python train.py --norm_position="sandwich" --moe="soft" --layers=8 --weight_decay=0.05
Rows from expert 12 of block 4, named by matrix and row number. Rows with one number belong to one neuron. Each number is 128 + 24 x the weight over the matrix's rms, rounded and kept within 0 to 255. All counts start at 0. Numbers have three digits each.
# up: expert up (model.blocks.4.mlp.up, 16x160x160), inputs 108-159
# down: expert down (model.blocks.4.mlp.down, 16x160x160, transposed), outputs 108-159
up.37:134191120155211148081086146150143141128152097075159130121131145110092169070122179124107118115090150091094095144101114151120184118119201106158138146104123097
up.38:152134114083100155092113090118129177146118147101135142115135109144139118121108090128155162106145078109064151161123093085157133148083138100049119162127166123
up.39:108149122102164150145124119124160120153194134108118117112143141137075122140171132134143144143151117122102081173121124111142131139082126065137133096129147130
up.40:133129142117153130140103083124143170150121115140102148128142129146127113122086140115158132103135117118127155144159154123144112138105144121125166116098116131
up.41:120161095135138124115108186145134088126170126117120128149089097145147127104125128163146135183121111089123112138108133103173169146127116106096092142108112123
up.42:167137151117110127176117134122120120123097110133111131081166098123109148139161122121151123173108110135144163113118101138129136119140093088120073138139117146
up.43:082157114123149161142101142115137127149172175111115112115101118124103152146147115115129137155144128098109104171107139151189161100101120101116142139120118138
up.44:081135109173112129102162084083142156143099116172174117140049156140145033105163122160141125134145075113181136086152105145109098131182111132112100145159194135
up.45:158211133121198112109103175167142122176135101132120128135147105161128125083153161158113153119058138066145104122114122122156157146125143119122130137091111106
up.46:115163119144173115114118153153136135149125132111116122128166131142085129111137164111140108158097136118134103132113131140119144153111161113169131132096122124
up.47:127172107126116126147141129111146095165146172100089133109124109146138146106116152134100146156116163105101088152102113142125152103105151121132118125151097162
up.48:134116130153136155135119109099146153137075106147146136116096167125108142059117168170120130127108121109129171117100131128133152147118136118090138147168161134
up.49:144159146120112092144109185144128090183097108165109118129152124162145131114147182119145121170096102098129148101111112140192125141136089107167149103118118144
up.50:107149140113113140156127153123165111132149183092091130107136109137127141131132144122128128114112132128111104158092132140141145117105132136141128116147091142
up.51:113133162133160142090143102101130144085173141113081156089091116095116119141112082142100069174112103129125121157141152130122157133122102084144103147126148109
up.52:127116121146102159092083180069136118104151130122123129154118066082148108132103116139155115152178134135155096110089118125185147143151100103149105114109070119
up.53:137123156100146159110085099124118154103125121110157163141117136139120114156133121147128094105139099141136129133154126120089090105109125124135179095125123115
up.54:153080144092115123155146122167125117152099162088097114127152095133143101133117172135123130105144125116106109161140125136104097124113150192101162149163103177
up.55:085116149152189134155151126097124118116129163103110141107121136111138129125116132105117067151131064124116150120139158140108144152128128152111117142136125119
up.56:152125106140121134136133123162103201150083144110165153100098118160146104087133120135122135085116112144109134130151135134147129147116144142118163159147107137
up.57:076145094147127099100174119097109124146155120147186148167034191124177101142119100149145168118124105076136132119147211124183119129159147119109127152130169173
up.58:113144139101153138134082152122130112190129144112104114111128126160117108108130147133130108173108106104109125141139103158175136145125137120115152095129099132
up.59:127111143122073153080113136070170141087146111136152103145123090067101136126126133169151129114178144178143128118098115136149102086142074087161129123145116125
up.60:117164101120187124117095148154130138141125127116143115108128112147112158083128140107116141135125134117085123145132125128136157132119126160158102116140105142
up.61:110136114114126134126111118190098194157106142144154131100163115134116124097137149099107139130117141158113125145136118129077142154119134161152112150129128181
up.62:098134125123147133145132202126162065139145111120106125157148158160117101101157175139123131129120080099137116122086150169167140175124078114166149100108124129
up.63:124137130145130131093119131135095163164113113149127135140170148122127150105100131101164123136120164119134113120129146125150146118138129088168122105114118144
up.64:124113150098092200086101124140124115114139144120148111123144133109160119175108155087126135155161122153133078140140099155152121112115123135147154083122134162
up.65:138143143122143119139120161130141143114104124124130127112080101114121141136161101160122141128101120138132131130126122151108135101120107114104124100142116112
up.66:154165111110144133134155101116128128141117112110096129131120119165122117111130148135127131097105104096106175141125123135172171116113140131132161139105128102
up.67:109146142128117166117147141133161131125165112125113121125112129138087093147142127135138143139143132130134132133093107145157139107116088120142117125119172126
up.68:121152122123149145134113107119144131126146142092101133127116154138089088138132119149119134148134132135115101167113112141137141115108099099127104119148145102
up.69:123124146176130081127096138114119100142094074197126113173133136120156120081121164153179162088148129116187157061138145134152094118181125069136145107123112152
up.70:160143082105090093055156153181101161132158142139177170169079135093150115130116092139117167122124157127127088145124139108105123134134122115142127149113130131
up.71:145128126101121102108113137147114078165067117131141144148124146144178140153127144147138126105091031119107189098075132127143114133138079130109166122136140155
up.72:163146128121133130148131098108145131087124155110157113110133142158147139087161147113119133105082137126135138140114094123114127165121171168144133105118120131
up.73:099117149152169129105151147106113114144112126125139127146130164133124142115127180113156125133106108088130149118099162138138159125138127098131123130121121134
up.74:094081125115132142108145124111102151126106150128146149143117141111106142139128101124124111083129102134113123143133148117131091157130135137138142132130111158
up.75:104146113100103144131143114138114128109117150141163124161086146116155144179144123093122134124121114130137118134145142147139123119143102152130127135124142145
up.76:100157135091135184152106139126166117139162144100096119105105123135078129150140161100102132173130139137091106170118128135159149117101088105120128121140125126
up.77:160118149124181127164131122163127094107101135125167117151141137124139132116163126115097101123119138121158157130121120155119139140150118162111151110114100133
up.78:100152144159138107102131176106136081155124102175136097162114131098170138098114130113158164123154150127189139069118150125169126134169115094134120100100126132
up.79:126136105129138132091144133144103160125175134118168139142072133111122112133136086140122136101126129129124062138120170129102137096135135124119097144131124122
up.80:101103128131124099170125129150095141143108147129133166132125177128168095138122118144125133150101137126134148131120119139164115145148109132114137112118112151
up.81:101144140127147114166114142165115133142110150112120162114145137105144176128136125101111096138128156114132136126134091134129143129129136155146133172134089147
up.82:124169115136124149135144137128107126118099127156144155131091144111155117143169077140108129141112109134123157101113107157134073099145079124137103065135135143
up.83:072166155168157080133133165134157063165115109191111107151114157138153132126140150110159134140163112113177157070114184170191139105165055090136093105109115154
up.84:122136154138127126155122129098128126131132126127113139118138118122116158118122125132148102123138123149122173117124154154143136087122121110108115127142101112
up.85:087123148126126174077155138119148117092177154111101136117071105102107133174124109143121089173125104126121112144107153106125126094119103093153101164124178127
up.86:111121140121128139152132104141128096107124147117124137135150155130137155140132136107136129116145082126120150151098140121124158135098126154121131154105150137
up.87:116130121140113162124116126113159157103133153101104148122133095133099125144132123115130135145115098136102112172132137124119151130099120128115101150136130131
up.88:158140089109126089078153159199105167156143136117143179136089164121147104124096084130127186116124125125113089135131132126110110130113155112122140132109137136
up.89:148141132146157125186090107154138178146089098139134137111142117158118050096147138140147126100155100101167160094139104152149082121145129097103149129151099126
up.90:167135147123062143100133098136155191099135116110163151122178077090076111131105118119140129100077176117102119159130127139050147127132152105165126168149141122
up.91:129127120111124145139157111142155152088173142119144137104167092122090108150111089120148135150155130150092128171147092113111145141110122098112101123132151121
up.92:117112144190129118089082163084131088139102086194181115193085133098149133079126131200179147113163111144228149051158152150165094101184084085163109107111112131
up.93:093162157134130119178137092145121149149090135125111159086140151135148064107164141121121085140102120117151139121151125167110118123160142134121146116158123165
up.94:156170121084136102161151084181159116126152121114134119115163100195120102117163121137144136096107114105054162151152088116136158135113145166085154117147125133
up.95:143150124138158122138113149087122168112114121140084155102154089133128132114151094138170103162117136130137135140144137120152118124124140097120097131127054131
up.96:141117110119096184084101099079118139118126121113151169154158099126125150099105136141176117126138094129127090129120097123140123142119128075151140130134098122
up.97:083124155140163131121135169107136097146155106140136125157064140116152108123105137119145105138123145121148121109112181158149131105158110124120127123119104120
up.98:106085139152102115049133160101139091140152104170161107186080112087128134132111138156161135133145140151175119076108126132139113124179050092145118099120136129
up.99:067156137133157143147149140079119135108109114129123175123104155069129193144162067166105078173152127153140151122153191164148103091148080115149092117115095119
up.100:115141152133149116149139118174113199165067137136139154090166132142126119119137103126102117155137163168154135148165151119072139149131149121104103141133120151
up.101:138096137120130104178119104143108120143085142139135146114151145138141136126149135139096119096143115134126147146119118122133106128122140150121167097106113118
up.102:132127149111137121110131131151127145121144121135102116151128141133111109123129148134136136122116149144127094133144157109124155133124136112103116123135127118
up.103:115152165128154107137170132120147086112092096157142117108118133133156140127153139164128125121107101108142183083101175186160133110153054114124116105134117143
up.104:132112146138103133090117140137172117106124130131129098121122126101112126100112135156116133169160131140143123131107093099090088111139095161133094139153171119
up.105:135111167132153110152123092158108126133084122135178124124115144129132130146130126146132113084103092136101157106121154147138141144112091112115144139158121113
up.106:148113138128142097210110107140124120156082095146142135135123134160122112121164115161133133101155104150134175107109125169157089130135096118125173072138109123
up.107:164107124109055158128125140128178131119175116121115096162128053129136113132082112142134131130178144164134128119111083116153122127145142097108136135111083083
up.108:159189102154212152085091171139151152149173099099157165145099129079086112071141105154111100141071149116151040138111104130101166123126167144198100160095113065
up.109:121112076137144112101138169132122134148148130138190147160055121117132112131163072165132127124171132124130083116093151112114129109144124125116086151131145099
up.110:113142170140151144166134092137148141144076142142137137117128161140172081079166140125126121126120107148170145104145098136103106145150145178119124119150116178
up.111:119142105131132135147119112128140137150160154105129137113096117162105132146131113114153124122124101121107131171113132083149136132075140114111135145138117136
up.112:126131127109074181091123103110135129123139141151163101136105117113118132123094150136115158142148119160154104120119104132131106110141071123169129125134155113
up.113:107188122148186138081154135127130116158140118118150133134092158116126142096159137148122134132075103081137103100128186146110173122137129081111088162118137124
up.114:104135117115122144135147177139135094160158180111116122129132108122130163188121137091108140103128160115108094147128128132157159107121130144139124131136101148
up.115:137099167118057139114146150139179085097178124153140039130121067101102144141123150139145152163175123163157144104077093175119097123149064114134092120140143149
up.116:124142156108169146107104118108137161091148170100103161106133130120091095174128114179123082173117146156146129169139187146150141122133102068161114107126144108
up.117:054159146174213139137171140069146126134116121156141140128056156104188137114125097106129083160134108110144150104142183171152150067156117146131083144131128110
up.118:084148169175171110152152132114138130149119128143102124102101159131149105096155148138130106158109134101173155092120189156159167111149122132074091098132141118
up.119:152114130132100144115133098148125151129110116123123134095174101134115086133119142117134128124144135151095140156156098114085140139108181146120110158160141153
up.120:138130104133111118104117120119123151124101127130124143112167106143113150113117124109134137132105102142116126132139112122098125136124129119155097178132120169
up.121:105096120123186134124095135139149076067108142139119133159184131071108162137139146111084140116105160158180120126147111130085157135134101174171124123105108133
up.122:143120136149169132147088085174148161091113128139139136153144150118088123125131114122131136088164131152155130113156109114093088129134131129128146136154098129
up.123:117117141108149158108142107151107187162123125113120144110168166131087098116140107129119111127131185147110104157151123121089102123117175112102108105120159130
up.124:151151181117170106192162141164133086102158133128105102107144130126125102112159141134113105119134138131101129126128130174140156144127074155119153068107117111
up.125:133161110127163157051104123177121097116134139128157164135074151092148119167117125126098108168101081137141130129103119121117152122143064116148124131130168140
up.126:098137097123129135092120122100119107089109147154134145134111146124147124182127128128119134159135099134142143115096132131142095146157070140160125118131127157
up.127:071159119128144107114157115131151118122117115136157124152089145128139064138130129146133152134113117113143151112117145154134118115143096134102131125151145153
up.128:128147106108135135126151102135123105139136133120125142097144053125105104139141106141127115161130094110099141171143114108095130151089123132114105163129158142
up.129:151160115098144135129147087156136158121140135121113115094150081167104078180088129121145157155145187131076161157183069134135137124103146117099111101148129123
up.130:139130106117167149120103101144129162132123127114146141146176147126125096121108133114134117127120145143129072153132110123091115139104146132168128119108112138
up.131:109151117093135115113141125157137096118131148119114120102143107146135081156111130116132172150154203127105137178158121132114166123106160120109107112159155124
up.132:174120184061125167086101093164125152115053134126178187136135102122098145170125107183122117070131097201122133142138103100079098088126068108113170087107094106
up.133:112129162080110158126150139123116081116129118144154124162152119069145115161098155101117144085136167148130132141143100123076126104100145187159151130106131135
up.134:146077174069128151094130069130082181145093130113142161120142156119108119153125121111128125092123141134108137158174129129109097112096140117103159100123145138
up.135:149114150085118135098133108186139163158115137124132146135144154124128103163112146127126136128134151126103085150121100094114125108120136156118138121117136122
up.136:166119142083112166100134100140121128162107137136131135123114144131122138133117131129119151124112117147101163131147113137119089088117110133156153117127153137
up.137:137132089128103139138117144126125147102117109108109138128143122147114155083132109134137158118145143116130140135107100115129111129099156132110148116117127118
up.138:103136071163179121087146129114120153141145111120211109142076134131146168135138095115098109132090123098143076122121162154106173088140171120153051212135154106
up.139:111166158116169133158132132134125130155055127159115143098153128169128108118123144144138110147131104132147181103146176158146135140153126124096124134128087146
up.140:158170143126134147159103116110143161093139136118079146117139150142114100075143105173136145158145132138131147141162128132101092122120142110124168077130105118
up.141:112112144088133161058136124127141159121105148132154184149093135097103107153113115172124094094102111156121090136119152108090113129124070108169156118130130125
up.142:078142140119152136132136126123121100092126123116104112130115198128139136147120145090133116131068089139112149117098147173123147125133093137133138116121125163
up.143:121167149123116142167127125089141106122135130127116145112147127111125133121130132111129110151164154130136166132119118178155165094133146094117105081145127117
up.144:110143136119108147099156135087136126130178118136120121142112126118100128107129144150138177141131130131114116137111093143137123132136103151147107118128140125
up.145:152125111095110058205159088204142114102124163138139114123167135180137126149149136167143130115120110112094143130131099134113137176126098179087151097136098140
up.146:149133112105113123092093134155113137134130145131171160154108137113126142146126130125113151110095146137130087136112114136126122111124121129142158134125127132
up.147:128106171161146144117110149114144130076168155126107127073097124140089151121134129220130065192106075125150150146143170154138144123128098092121098121117140111
up.148:141123145112091137136107173171159096124185132132129078130132087108144117134100152104123130165190140146133092126112106152166126111143098095126124103133088122
up.149:145122149115098194159130148099151141094110168123154139105124099140141136120170159112140092086100113117106110137121130120132155138109154183124169108136127151
up.150:142125148136139152113100118117113173080158150091100234109116128099101115117129131176119094176125133169142105157106122133110118139126171113166109124119135118
up.151:136121118096132129091117135176088162184139137128126132149141164136145105128121106132145173163139136140096077151144111094091097127108136137117125135129158158
up.152:117129137123131137113140151133132107127130131134123142153123128113124102131146127131120129133120130117140110134107120145112130125134120142109109113131134112
down.37:118110169152094129142133102088115144109103165150103172090091108098150093142138088133147119134204115148127123124161118093128117139179116114107130083098111143
down.38:105147129154137085141106137182131109134121148165147125086100156156127107073135156162095096170066110151141173116137160130193151114131116076155130114153111160
down.39:129116112143174138154113156128100069110103110118120148168142127130127141104137131131110095114072122090162130173104169123143099136093096126168160126117080149
down.40:103106121143149119067124132160139120109175117130165118135096119105111137138140122144099103137094122106128123112150128112118117131164120127164118121161139111
down.41:117111144133124137148129077116115134125099110126168112131149151120133105116123092152123121123141128170098144093149144136112104128143153137135128118150138119
down.42:122096109100125136139125091137112133135178125138108107153147107122148092147113126148113144102122164116108145121175104125114129129133136163120134101108169130
down.43:135145123146172138123118181156118063134131137102145178145103140118145155104132141110123096108079109078169086171062160145144111118093101109161151128133081140
down.44:122118129094101111095136100094166172135116095147107094102191089108099145112099137132151152158145188168121130075208079095157160130161158149126112101076159124
down.45:114060132136114163149144078101127127105145172121135104126119130074116105166116114135082117132183133180107142106178122131118129125172149144126107083167161119
down.46:134101126168108176121133096115103096102152150127128122134057119093139071147147086120077174112182103137092175115163101125116125131171148111161116108175155073
down.47:127145122159174123127117176154119085136105118118156156145091133126133155108140145114127111106106116080153118171086166125137114116101105116168133150144082162
down.48:117113152134104107134117141105156162080131134181099099108164119117140123128108142108167122185167159133132104123160091099160132114134107158106146083097141214
down.49:125082150118148175142134099104122148134192138141119077154133113112088099135144099140101154085186151145132153107188128103120130142159168169116113097165129079
down.50:126145134140172138125124168156103076122109123111140170141101147121152152107145134110135109098087105086161123177057163134150124135083084109149154154119092153
down.51:121152132165099106119119154150104085135101111125143137150113103137150168087109153100128160112132115085121139134096151153151108123110100117141131131153127146
down.52:123130138116103127178127077138100160156115113123159118108115142145128094123121088121110189140144127160028169046159146147124134134155192127112116145184144077
down.53:108121131142110093078139170155133144109098119105115144088100110083093165120104160142122137130087158119113117064077168150147154152152135108162121139170141118
down.54:125135116132162107126105162175110086143104107137127166152088133113148164108134155104144090097096113103160137175091149131115125125128070101134143131154089153
down.55:147135144113092127095103146130119140157140095148107132126098113132138132130114106157149170153165165119091131102148121125149112112142122075150120143137131104
down.56:094143120149123122104110119095162114106150084178125100129138090145096177112127149144145127185132145100148137112165102121145130126170100100109102129101156134
down.57:122102161138127156142055097096180169135084099189067059132192106148103163101111121167192110179175114191113146113158074094141104100158143145065108092070092104
down.58:135123127151160135138121112130106112130134109112165142158082127137128146128165086136124142094114104106111168106118139142112117126112140133108117133161130105
down.59:120119117143110101148129133149117163142097118126131120100141138163115103122107123092113167116114134150095146027160155115119134155159196146101133147150151091
down.60:134106124132124115143133117117129104140147154129122126145080150118138124132127119131096132099127108127135129104126146142138126093142127095135112121138140118
down.61:136140115120143141124123138129154095098181120125119118163051134145118087142128110109095123112176067116138141121121160163145128135140101095168125109157129048
down.62:133103160134135167155142075114106154127106132134128099139159117102099124104129117142111096152171170155154137149187108077108130132124172146129118104138107112
down.63:130116133119125141141108117124118141123195134128123102124095127132119068129144096135093160112170103145098156081163133131102127140187150116114116107150157058
down.64:149161112139159079155158155121128082188085127108137129147103114128138137105153125129138131109132098109156127149112159120119128143104111137143120149143056117
down.65:127121160112130144118137113113133135131122137110124133139155137108109152144104153137126101121088125141140116129094139127117135128119152149132130119120160160
down.66:129115147135153136102124169158093096114141131131147123147101138097133170144157138136129104132112119099160114142101181082096096125097081119155156131144104188
down.67:120099108114130134129124129125106127108050124129142115130181118107125163121103142121136135106126162148150119088111152092115130147135136150121147124130112148
down.68:143123106145168130128113166151115075127101115123143154123111106127146135106147145133146108112097099105170115168082151129138132127089104137137146125124092173
down.69:125090125106111135135147076090146194128178134121129080125142127111088088166119104139113137129173168191116139023214111116119158140186181157118083098135179078
down.70:109142136133149128167122130119140103120088131145105117095159123164112129129102130127150111148137079146130170097106128144163121135148166125081104130120122135
down.71:128102180090105125158103121152178190169172147173118015176133135169101116121160117152114129122187192170144155123154156092135119137128154166078118089154095119
down.72:109133113125163091134138167132116075153110135119112138133120122122134136122129117120132134151151152097144100167105149105151114142083109112171140144113100159
down.73:131117145145091163139101088116125167127167119151116115122117123117101114125120111144103139121185155168114137078206124089137133132177155126118128114135151109
down.74:118152120157140123123097112131134121127112089130148094119094162136126125070141135159152131129113088128137143108104149122133125107123136098131149155128125110
down.75:152145108111147114146100144125156130144120129147063116135161126141124144109127119158151133160149123110142120147109118152121118135104132123134145124117078140
down.76:120130116160156133128112142134133092133121124126147132148085133124136151106141130126123112108090110095154114169068151148146121128100120130153127150148108144
down.77:107148091095121072124135124124127133149116138144091140108141099131139141150113160135118157166113163119112062147128135138140124151095153139183142133130115147
down.78:136096126110087131152130088084125187129138133109108096132147123125105095153119113149115139138167154196080134060192124115107134130184174145107091114153159061
down.79:115142134116134118136149089095180134124095102143107134110142107134110140121114113133143079154114140126133180104138096131145122166152127121095134110125148124
down.80:125149106119150135137121127115156139147109114139095108132141119123114160121150151135139136134149132126145117123135109137119154114109125128137135147111111122
down.81:116112092116145113130121175131130101133141086158109157130142136151129142159124192135119162106100125122171100148118159155141129130090113133113129116106130149
down.82:125150129073096117129133090121155151128128129128078069147182105142140143144107138112140135114147169142123136136113101114134154137132143147096126110107119136
down.83:134099132094094142158135072094131199132170121144112091143172109116097114141115110136130144137171183173103133104191090098096136150152193170108123105127143085
down.84:112130122120118113108128143155112141131138133113123164129118153142116142155130134134122161115125152135116114103108153136087124128114116138137152128117132130
down.85:147121127154089098131093119150126109142047123138155134114124138129148169057105165079125155102104130128136165061085157129157132148081127136122170118175147141
down.86:125111095124143126110117133142124135146129115136140117137118130118127124102134141142123137117122143122143098140129159139126115119109127119172143138138095107
down.87:117128118179159127132114156161127067131114113131152141135090139128169161087157150113104107119107085111158120173102149143127110152106097106149163138146085150
down.88:118136148138147103110109092116150112100142116158133082114123131169111130100137130143134103136144098125118157101137127139149130148159146070115109119143124124
down.89:107112134102118085093156117133162147131157129146127116119138111085099127175097154158114142160114188160130118087203091137102157132158140176153096098135171135
down.90:106178112155129075147112161149126072105129167129115151143073147148190141120132106101108136127130088086116149143101168139151126145123090098168165128077100137
down.91:104128105148134122123120146136123053135126147128136151162112130120166141102119159121116155108124116115130140126102137142142110116115111130146114140138131152
down.92:127100126117086115126140084089138196125145109128119087101159121102116102177087127122121149140156182188088144026206112114119169140187199155096091115126193072
down.93:154112137077127137123122130129148123151189102166095107153140107086074157140115179166129131144100183128138087126157079119132141138137098152136105096119151118
down.94:113125104146141107124137063134118108107200146123154085175115136132158161120144122121049147125106135061123106118133111148142148127125126136153128135143144167
down.95:126105137122127119129138082150114110137197138115161116145096123120119103126105105141073181111117112128078152070156149166095118129148136128150120122173195093
down.96:114104135161137132135117132171111120135148130135145106103087161117127090104127112136085170133137113143084185053174163142135120134171172103160109117176179089
down.97:132138127115094142139131078097129174146125112118107113107153114132095127136124100126134152132168148164102141082164097112114124140159160135106118114128144111
down.98:115112126115097137163124116105134210156118128107127087101157142147116103136112099123119160117154148162062165035199141105139136156154220136093124128153172059
down.99:155137143071086122126098101154109151123124109137058109148159115131128151162081167109121177101126163131120110109079126110094130151128156146106141155137143115
down.100:128128120113126131098117113099140092091189106118116138163076094103115099148125132128098151071140099103102156076141095165123150118160103120166119102158175053
down.101:132133107108146109111128138133117108136135129121114122144106111128131160134126161156126127148107158089138099131092149137114133126104124150147148152152123141
down.102:134137126139147134137143106120138093123111114140137148111133126124090140135132125135114106141137106129143134122134124132118111142127129116152133144126128119
down.103:131119155086083130148102083116147191133183135145069082164188128150090128151102137114126116126170186163127137104199098056111120147141176177116138080113146126
down.104:118112104154104093114157128111130131111105125119149138119155121131123138112089144091147153117084122142143132067117160131188190148099146148113173131094155152
down.105:139142126106083106112126102131144154124170113178100096157138099150121166167119157124115135133148172128150139100142078096114102138113136154138161096108129164
down.106:109123148082091125081160120130140154112184168136129063165185122105116176157108159139121142142111207115134114116148092100086144156126137191137132095134155162
down.107:134142128136129114178144099124097131159098145097159145098124171158148101127142088077097185134102125111022155060138125126137128160124195122147117141212126104
down.108:120130152168080135122171059075106109093092163121120122088105081099139113135110079133105167139182109138053160124116105162114137144169138098103125085161161118
down.109:113151140123115122138146087109169167112056099131119135095176122101122154107062128132162132156101142143133186086125097127131153150181126153091129110084154148
down.110:113109101081145070107134124113139129150172124148062104127169095096096147146090179163112168180116211122131074148181086152138159139131109166148097120115159117
down.111:126143109151147143142116163155107059113109138116139169154129143131144154120145132131121110106087113112155110168096178143135119126098091117169155142108093144
down.112:131144096140117106140153189136127161134074125116115123106151092126134136112117124061140168123141139132093146068138142116145150143137196135120126156136121115
down.113:137098138104097125145111095100153167106125131154103111121141104117122134151096098123147126136179163177121156099177090101152138132159140143091116070111135124
down.114:124140100155161126128112183164109062124107130120146150141106143129137145114156146115112120110098096086148119172081153134126109129085114119156142155136090164
down.115:124118100122105099158138110100107179135059137121107142129170138164130096122112109081117164111117159178098157074204154088132149151115193164135140121137137096
down.116:120107127133122120112140138151122100122102118133139169129089136086137146115086150104113135137099108081137140121071141143156130098102113118148148152159135126
down.117:155139154092063129124129096118143159128133103176110112117180104136097142143086138137133179143179151152119146146168082103130134133142116121082116088116140135
down.118:150106130089073136138136065100144184102153116172106110132188098113092144151083137136134136146149181170107137121209052099124126140154137134120131083114159135
down.119:119130104132157118130112159160137094115139128137152132133098142138178155113149133108113114113114103094141132130102149168133125104118107098124146142118094142
down.120:118114090146134104163134128122113086129180125113105094141056130135154078129138133145098169104149124144125162094152144151175154145175144111143122117135156068
down.121:090107067134132019122199142168123096161095159108139149073134097125136125125118215148074134156096165127135080168142172148184189158116198116130142193129129144
down.122:090117108138111054087152114129150125130137129127137141079116101097122118162106179177124125170084158143138102092147116176138185144167160109141120125139166114
down.123:120146143109155128105107174155139101090115106150167149139102103139146142122136120132100116104122051088138164106104152146119103133146097096154135146120114093
down.124:127157106124134135112140061099126121106152129108138134154148141142113171116143111121092144143147155096128108144156080120056086156105151132153149118144137149
down.125:158150148120118099170121144131118115161095127121087121146128118146141134110110133117161128123130135118124137122062147146162136147116141118124121106128087102
down.126:156146116100125128174111138145146138163126116148086076143159124157122101074108142108140158119162148148132144121160137130181144125117184137114134143107107107
down.127:138124157108092125133114098108178179137096120162102094128183126122091144122117123150159111151150158180126136085193084086142141148137150144112123095101134122
down.128:133137120143137113147124167170126085122139133141126136142097154128167157110107157108119109127091109088164125143093161172142116126116118103161145147126086133
down.129:117138104169159114137125122166125062125139132112142141142070155134155164110140152098104126088110121071139138125077150164157127117117112123120131155137138171
down.130:119137133150138123124118131120096072097173129112128123119050135125155115097145092118075166124141081104109153095138137181124121138168135075184125113175152062
down.131:123134111145168133124136163162137066122106130119166159135100109130162169107132141114123087097090108089162125156077164131132129124077086131131133158142086139
down.132:105139157110103099105139158222116131132144118145139143136109124148118133140107170130126133089085113103110127099065178157145100169130153110144128147191108155
down.133:139134104141181098146103183127128119133080138127095146120133103169119145118162140135155125153133120114146089154095150130163130154096101106110122134113080142
down.134:133162152107135123131115175172150108122121113144151119145126119159143156137132144115113086124103099080147146109077148108107104137129092102132143141161096131
down.135:130138127145162139137146176148132083109126131141166130117104124136127127105154149129153101120108081104163130146086136143104111123121104091133140153160097158
down.136:115148141116133097109131175141141134106112105109146117166129121151134155143147128118142127105096118104150109114090149095128133138118132124135130136138130136
down.137:117119129141143126086124134142107108098091159132158144098114154124109141147103141130107107121098127127132120119132170110125128119141136123173113134140141170
down.138:132147161123058126138112099102164115100098095177058135112151079117109158117079119134179119156156146129129197167132093084156113136149109096058134087055157142
down.139:133097132105106133103107083139137158134211125157110091156114115121100120142124133143103153102145168140119123091193098119119137125167141147125111104153162092
down.140:137129115133158123052154111148128076100114101094178173127104116096117174140121145154115111107063109105112088131100112139131169119118103107162134151186142143
down.141:130136167136121089148108149189145134150085112125141107114091125136133176123139157128136136133094112107138165067053164112165121126127156123083139148134122127
down.142:160132139141129113156127123117134141151136120158084118141154103159130133102146134118147102142203141116147129200138105080155101127080142091127148138095104105
down.143:159159098119113111116115132162082122137122099112121158162135122125150133130126135120116162112096145104121110132085138131106102148120141152143147142129104128
down.144:126124112160150136140136147116120109118083140129140134117159146120136135118106130100126105133148149142152145110141175078133136112098118135106144136128136176
down.145:124152114142142136112125089125125108101192113120101082161123130134120151107144117089086129142121144099135125143147121162094115155102128116135132123120114149
down.146:138126128135130108147130162141133121124108139135102127111124135132125146126112141126132110130147123125146137102107173136137122124127131105088139142136108138
down.147:135125121129080117113142093152091136103103116115132147139113128095138137104092134094085188087127157106097138083118138144116150135100162143158168137185145132
down.148:117180073136147109138165110115104134133055115088118164149129127142146128113156067107117175096093118087093157103122119126103140169114173166119126147159108083
down.149:130153090141159113130119122136113079159111118114102130128112130138158136102119136136145132147154127089131107176083129146152136129116106090140127123118116162
down.150:122110127163121114102154087143111126106126116109145131115103129127120151080140123139112184122105084120091137086120151145117117144100122113131149137168148160
down.151:137158140124176122136117141150150084098113123152159112117133111158138133072161132150120115138137090126136158137105148154137122102160103068130124122136096125
down.152:134122141105131149153122121112141122123088130140120126107139126118095146112120143144140121145125129148140123133153133124136135138116127133128135110107104150